Rows from block 7 of a small model that predicts concentration at each pixel, named by matrix and row number. Rows with one number within an expert belong to one neuron, the router's apart. Each number is 200 + 20 x the weight over its row's rms, rounded and kept within 0 to 999. All counts start at 0.
After each expert's rows are labels from the 100 images, of 14976, where the router gives the expert most weight on average: "place" is the part of the image that holds the peak. Only what is clearly more common there than usual is listed. The data: reaction-diffusion patterns (Gray-Scott).
# router: router (model.blocks.7.mlp.router.weight, 32x128, trained with AdamW), inputs 0-63
# up: expert up (model.blocks.7.mlp.up, 32x256x128), inputs 0-63
# down: expert down (model.blocks.7.mlp.down, 32x128x256, transposed), outputs 0-63

# expert 31
router.31,206,190,192,199,183,216,182,186,193,224,168,169,212,207,183,164,220,231,197,219,159,217,242,209,172,208,224,216,223,212,160,204,193,219,184,225,206,207,225,192,184,197,190,175,211,197,208,223,216,172,207,196,168,169,173,196,185,222,205,191,211,212,204,173
up.0,215,195,224,212,180,224,219,245,190,216,220,185,219,225,202,178,199,203,209,212,214,193,145,186,198,156,193,188,214,234,215,191,221,169,182,201,213,168,208,191,221,182,236,189,214,202,202,229,165,181,177,218,183,205,174,195,211,209,206,208,175,200,183,209
down.0,246,181,237,214,214,211,209,146,211,204,227,185,201,175,177,200,211,210,198,180,229,229,187,271,188,179,222,192,206,176,205,204,166,191,214,210,218,220,218,210,225,198,218,204,199,220,192,195,196,205,190,197,218,154,171,242,215,201,196,202,198,179,190,201
up.1,181,210,222,200,222,190,225,213,240,221,210,195,174,196,210,219,202,197,225,175,224,217,225,229,201,202,175,216,180,163,157,206,192,203,209,188,169,147,205,175,208,214,205,175,197,203,168,199,184,242,197,204,215,210,217,209,212,199,206,185,210,203,182,204
down.1,163,204,186,219,153,216,218,193,204,185,192,200,200,200,211,194,196,203,227,161,210,235,193,172,187,176,182,182,247,217,174,198,201,229,233,226,199,173,157,234,203,214,204,190,186,202,209,204,208,166,217,189,199,191,197,206,205,170,213,180,180,193,169,184
up.2,225,200,180,231,210,182,209,185,234,213,211,205,214,158,193,232,233,209,214,173,224,196,214,188,188,195,176,187,181,221,174,230,170,205,215,204,184,163,217,183,194,215,166,221,229,201,200,206,191,216,195,186,212,192,211,238,207,169,162,206,229,189,225,208
down.2,195,198,192,184,154,206,243,209,190,205,200,226,223,214,235,216,198,200,187,203,228,180,250,203,227,213,166,233,160,219,212,176,229,172,206,153,200,202,240,219,203,186,200,196,198,198,185,218,202,197,191,180,213,230,196,193,184,168,190,208,239,178,190,190
place: bottom right

# expert 21
router.21,241,235,163,197,201,197,220,215,186,212,187,223,192,194,212,187,190,193,201,196,223,198,201,229,212,211,212,183,189,199,211,218,184,203,201,220,256,218,206,145,196,187,173,194,191,199,236,176,210,210,220,175,189,225,190,185,176,170,195,218,192,217,193,183
up.0,171,196,189,211,223,172,205,217,200,179,222,204,208,195,215,181,237,213,189,190,207,180,216,184,228,215,158,196,197,214,200,182,210,196,182,182,169,222,196,181,188,215,189,220,201,201,242,232,191,215,169,191,229,207,202,193,211,188,214,185,172,214,167,193
down.0,198,192,184,185,208,197,173,187,171,197,198,184,215,195,215,204,195,208,198,175,223,199,197,182,190,231,195,214,196,199,191,194,169,185,203,170,186,220,212,206,211,199,185,221,207,194,215,200,168,182,201,240,215,204,224,176,182,189,227,192,208,214,181,187
up.1,147,189,177,172,182,178,190,199,231,157,211,205,206,223,179,212,204,234,217,203,167,204,176,202,184,164,209,217,203,179,185,229,219,213,207,155,195,207,186,226,189,219,191,226,214,212,192,223,204,217,202,195,206,218,197,230,163,172,222,194,187,209,173,142
down.1,190,177,200,202,185,207,187,205,197,186,202,242,195,203,202,184,209,188,220,201,188,195,170,191,184,213,217,232,198,234,196,185,228,223,203,212,186,178,207,234,181,212,194,179,197,219,180,217,180,179,149,200,189,218,225,204,181,183,189,200,231,197,249,219
up.2,189,203,197,188,186,198,181,182,227,212,206,209,180,215,207,255,198,180,190,193,202,247,212,196,207,219,177,203,200,187,186,230,207,192,214,209,246,194,213,195,165,209,199,222,182,205,192,201,196,191,194,225,202,197,244,186,161,182,196,207,201,220,206,245
down.2,184,203,199,178,154,197,209,234,206,196,199,183,174,206,217,240,207,190,197,199,232,217,180,189,181,197,214,208,189,210,203,188,215,196,186,237,196,243,181,200,200,234,190,237,234,234,248,170,196,177,161,184,228,210,211,200,226,199,191,221,182,165,162,221
place: top centre; top right

# expert 26
router.26,203,159,196,174,205,213,231,203,185,238,166,182,181,212,234,206,170,212,182,220,225,242,197,223,196,203,217,204,211,183,204,204,183,161,191,209,220,219,221,209,165,241,173,183,197,197,229,216,199,228,192,199,150,211,183,150,199,210,186,195,213,185,208,191
up.0,187,197,220,239,202,213,183,229,209,182,183,165,173,226,229,212,189,233,189,173,176,227,183,213,194,197,218,183,212,179,211,219,229,234,192,193,199,204,195,207,201,177,204,202,184,230,176,194,199,183,242,191,211,186,199,201,178,200,197,159,217,175,193,189
down.0,205,229,187,221,223,198,203,205,199,202,204,192,206,213,157,194,232,202,178,184,223,219,218,182,225,176,188,168,188,233,197,205,203,182,180,224,187,199,186,186,214,195,166,230,189,191,196,187,178,207,221,194,206,179,181,187,210,193,179,190,152,208,211,208
up.1,183,194,225,217,195,219,210,188,215,226,170,215,195,228,193,210,197,218,230,232,178,201,163,176,188,181,198,206,200,216,169,191,189,200,177,201,204,192,186,181,212,206,193,219,196,172,222,235,195,209,195,219,196,208,189,198,195,216,210,211,191,197,194,192
down.1,246,202,190,199,141,182,213,220,193,193,191,200,184,179,179,211,211,202,236,214,189,190,197,202,198,247,214,173,201,224,185,217,215,197,199,182,202,197,198,189,195,220,164,246,170,206,182,191,175,248,192,192,167,192,200,181,217,202,174,229,189,183,178,195
up.2,187,190,162,184,225,198,195,157,204,208,234,209,186,197,215,220,194,217,180,202,209,207,197,167,213,155,189,215,209,225,183,226,172,164,222,195,220,207,220,212,221,196,210,171,202,186,207,222,216,216,174,257,197,222,169,171,192,205,207,191,205,193,182,198
down.2,246,171,205,204,173,219,214,235,218,233,190,219,161,204,203,179,197,187,202,224,209,198,235,194,198,218,214,180,161,194,197,204,202,193,217,188,210,186,210,213,218,189,185,195,188,182,198,197,183,200,177,222,178,169,181,228,215,199,200,206,223,198,190,244
place: middle left

# expert 13
router.13,151,198,166,211,200,244,197,215,195,189,185,197,200,239,191,211,203,197,229,170,205,195,218,213,201,185,197,176,172,206,170,162,180,199,211,194,171,228,211,218,194,213,190,175,166,201,217,198,189,204,225,182,189,184,181,201,218,205,218,219,203,209,180,197
up.0,200,186,223,224,213,197,192,200,225,183,208,203,201,217,237,171,218,185,225,164,237,220,195,177,202,177,203,190,181,217,194,211,211,188,177,215,216,172,239,168,161,199,184,206,196,215,223,166,179,196,243,216,204,205,157,204,176,200,225,201,180,205,177,175
down.0,197,211,224,197,191,227,199,230,186,254,217,185,178,206,204,219,184,189,183,201,185,167,153,173,223,196,157,179,191,186,168,244,210,237,240,228,195,202,195,206,189,194,173,168,223,207,183,216,184,137,210,203,189,219,226,219,217,172,173,202,206,192,199,195
up.1,198,205,185,184,209,201,169,193,243,180,220,199,217,224,187,206,225,183,217,207,210,194,224,220,191,208,211,177,223,219,198,190,217,230,205,212,197,199,223,214,224,205,191,199,162,215,187,136,181,186,175,212,219,195,196,241,170,187,192,219,175,209,198,211
down.1,194,180,192,192,187,214,206,225,211,218,208,191,179,210,218,161,176,159,236,209,195,211,184,177,198,191,204,187,191,186,223,220,157,222,207,197,232,209,194,188,218,206,230,194,213,199,151,236,193,193,198,217,179,262,207,185,170,189,218,178,193,206,207,198
up.2,170,218,184,199,166,209,197,182,229,233,184,179,221,190,219,189,231,203,188,242,186,195,193,187,231,215,230,197,214,235,173,197,265,202,218,200,250,237,209,183,184,205,155,180,192,226,200,180,211,167,226,206,195,192,208,206,208,211,191,206,210,186,222,186
down.2,212,178,202,190,188,187,201,224,194,222,208,212,176,182,186,197,202,210,214,204,206,213,181,197,176,211,192,172,217,220,194,167,172,228,187,168,182,198,187,169,173,226,213,193,217,181,159,220,202,166,206,197,205,200,236,183,239,204,155,205,181,195,196,212
place: top left; top right

# expert 5
router.5,227,234,199,189,187,196,232,198,154,185,175,187,172,189,183,213,188,161,165,205,179,173,230,187,213,228,204,238,211,222,189,196,208,193,214,202,209,180,207,191,197,194,164,189,222,203,184,180,185,195,219,235,198,176,211,191,174,206,206,203,189,200,190,206
up.0,200,241,163,217,195,188,213,184,207,198,190,201,169,222,199,182,163,177,231,185,193,200,236,212,207,215,206,211,179,191,153,172,241,188,201,181,207,172,186,201,211,204,204,192,182,193,245,198,234,206,191,216,183,216,246,209,209,194,182,231,213,193,163,205
down.0,239,197,174,204,181,202,223,184,210,198,215,225,200,196,204,200,216,182,220,171,206,177,187,199,201,179,210,191,228,163,202,213,222,188,206,171,179,203,217,216,209,160,210,173,216,215,217,201,202,194,175,206,207,220,160,190,197,218,230,210,197,187,184,165
up.1,199,204,210,181,207,236,189,203,188,183,198,203,158,171,171,169,197,168,179,204,196,217,235,207,199,202,233,183,214,189,202,156,214,202,196,217,225,202,200,196,178,211,177,213,206,229,177,173,187,208,198,182,214,193,215,191,248,194,214,202,205,175,203,216
down.1,193,202,228,169,187,200,200,215,196,208,255,208,179,201,198,212,174,210,212,177,216,194,234,203,197,209,227,192,179,211,204,177,160,219,180,189,184,218,203,220,200,224,207,207,187,176,175,217,165,236,197,182,208,208,204,220,197,199,192,213,197,203,191,227
up.2,215,155,205,225,195,191,152,181,206,164,223,199,197,210,229,185,203,220,172,193,211,165,223,188,198,216,203,194,200,219,205,196,159,190,182,219,219,191,197,182,208,224,196,242,201,204,236,210,191,175,234,191,208,207,185,203,210,196,206,227,193,171,197,208
down.2,179,166,203,193,193,203,224,174,149,206,231,190,197,170,239,192,201,194,198,158,193,247,191,215,211,204,200,213,173,205,208,190,187,198,173,188,206,203,193,208,212,239,197,219,208,226,203,177,182,161,211,171,159,215,193,191,231,186,196,197,201,233,220,165
place: middle left

# expert 19
router.19,192,214,205,190,220,204,215,185,204,220,220,194,178,189,193,224,196,214,207,206,224,195,213,232,168,199,233,194,167,207,229,216,205,223,182,200,198,221,196,178,200,196,221,185,228,207,197,210,182,182,188,196,206,187,190,182,149,179,201,194,175,181,199,214
up.0,172,193,215,226,188,173,198,238,217,220,201,186,198,195,183,192,202,234,215,181,210,190,224,234,195,218,194,207,157,191,194,205,194,235,184,221,169,191,198,217,213,199,168,201,207,190,183,153,210,204,175,216,199,217,230,204,195,211,230,196,196,232,198,210
down.0,218,176,218,197,235,225,209,208,188,167,211,180,196,230,206,203,195,173,172,186,214,216,179,189,179,163,242,202,216,211,175,203,218,213,207,197,172,199,147,177,210,248,226,214,181,181,228,207,199,165,229,176,217,195,218,188,171,213,219,181,189,155,207,188
up.1,170,189,203,237,227,235,203,201,185,211,185,225,225,191,209,225,174,213,185,207,187,174,196,218,188,209,203,199,200,228,179,215,203,177,199,214,218,215,169,238,174,220,186,226,195,257,204,231,193,165,231,207,206,191,210,163,237,220,213,186,181,210,211,205
down.1,229,225,172,217,221,189,213,162,209,200,202,183,174,181,184,209,197,202,219,206,210,222,209,188,252,201,178,225,193,212,198,207,176,182,201,204,221,210,228,200,171,154,233,222,193,175,193,213,192,196,189,209,239,193,170,190,208,198,210,200,209,210,209,213
up.2,196,192,207,184,211,159,248,216,217,216,232,207,169,190,190,201,215,211,205,215,213,198,218,214,197,211,177,238,197,209,192,197,190,191,187,199,179,196,175,188,229,195,229,217,203,185,203,188,232,214,179,171,194,200,213,166,199,197,199,174,188,156,211,201
down.2,197,167,174,207,209,197,194,228,187,169,191,212,200,180,205,207,201,193,225,219,190,192,163,215,180,203,177,201,209,213,164,181,241,194,195,225,232,200,225,203,210,184,179,190,220,158,195,199,173,203,225,205,185,182,167,194,230,209,197,171,184,184,161,235
place: centre; middle left

# expert 23
router.23,215,234,201,157,187,187,193,171,185,211,215,210,217,187,183,200,218,184,187,208,193,253,208,206,220,183,219,221,200,190,178,235,179,235,201,229,188,203,255,188,183,179,177,161,195,201,187,203,216,239,179,192,228,186,191,190,194,221,185,186,209,159,226,209
up.0,257,179,221,211,214,212,217,200,202,180,177,186,157,176,199,181,244,211,189,173,181,215,204,219,191,207,183,202,188,195,211,207,208,197,225,193,202,198,148,243,237,212,228,221,177,207,201,175,181,179,185,202,223,213,186,193,191,181,171,191,211,183,209,190
down.0,181,181,205,212,227,203,177,218,203,216,207,204,208,203,228,198,211,206,212,236,182,165,219,208,182,192,208,166,202,191,213,184,190,215,170,235,213,187,201,179,201,184,217,219,196,200,211,199,163,201,207,171,204,223,174,213,193,198,200,175,206,214,183,209
up.1,193,185,199,214,191,261,192,207,208,194,211,197,201,238,195,176,212,230,179,191,205,199,201,193,189,172,171,202,201,207,220,196,205,196,165,193,233,193,200,212,205,214,179,235,223,219,184,212,177,179,195,233,184,232,194,200,209,221,232,218,176,239,218,219
down.1,191,202,222,192,162,219,226,209,200,196,190,197,228,223,208,179,226,211,210,225,187,207,186,198,181,221,155,191,237,162,210,177,193,183,207,189,213,210,230,165,192,212,188,201,183,208,197,198,227,215,227,217,210,180,194,175,225,181,204,192,215,221,217,166
up.2,210,188,215,222,185,212,202,175,240,193,221,212,177,221,190,190,246,190,169,203,184,208,191,198,215,201,196,160,192,197,174,161,201,219,208,230,231,190,180,191,196,190,191,237,225,203,189,150,190,213,198,219,221,200,215,186,176,195,202,200,222,192,191,204
down.2,183,170,229,221,198,217,234,240,178,206,204,166,196,165,220,210,199,175,192,204,166,210,189,174,194,199,202,174,222,176,204,192,161,164,168,199,190,222,171,194,178,235,216,212,215,202,209,178,216,211,208,206,177,200,208,199,180,204,189,186,249,207,199,213
place: top left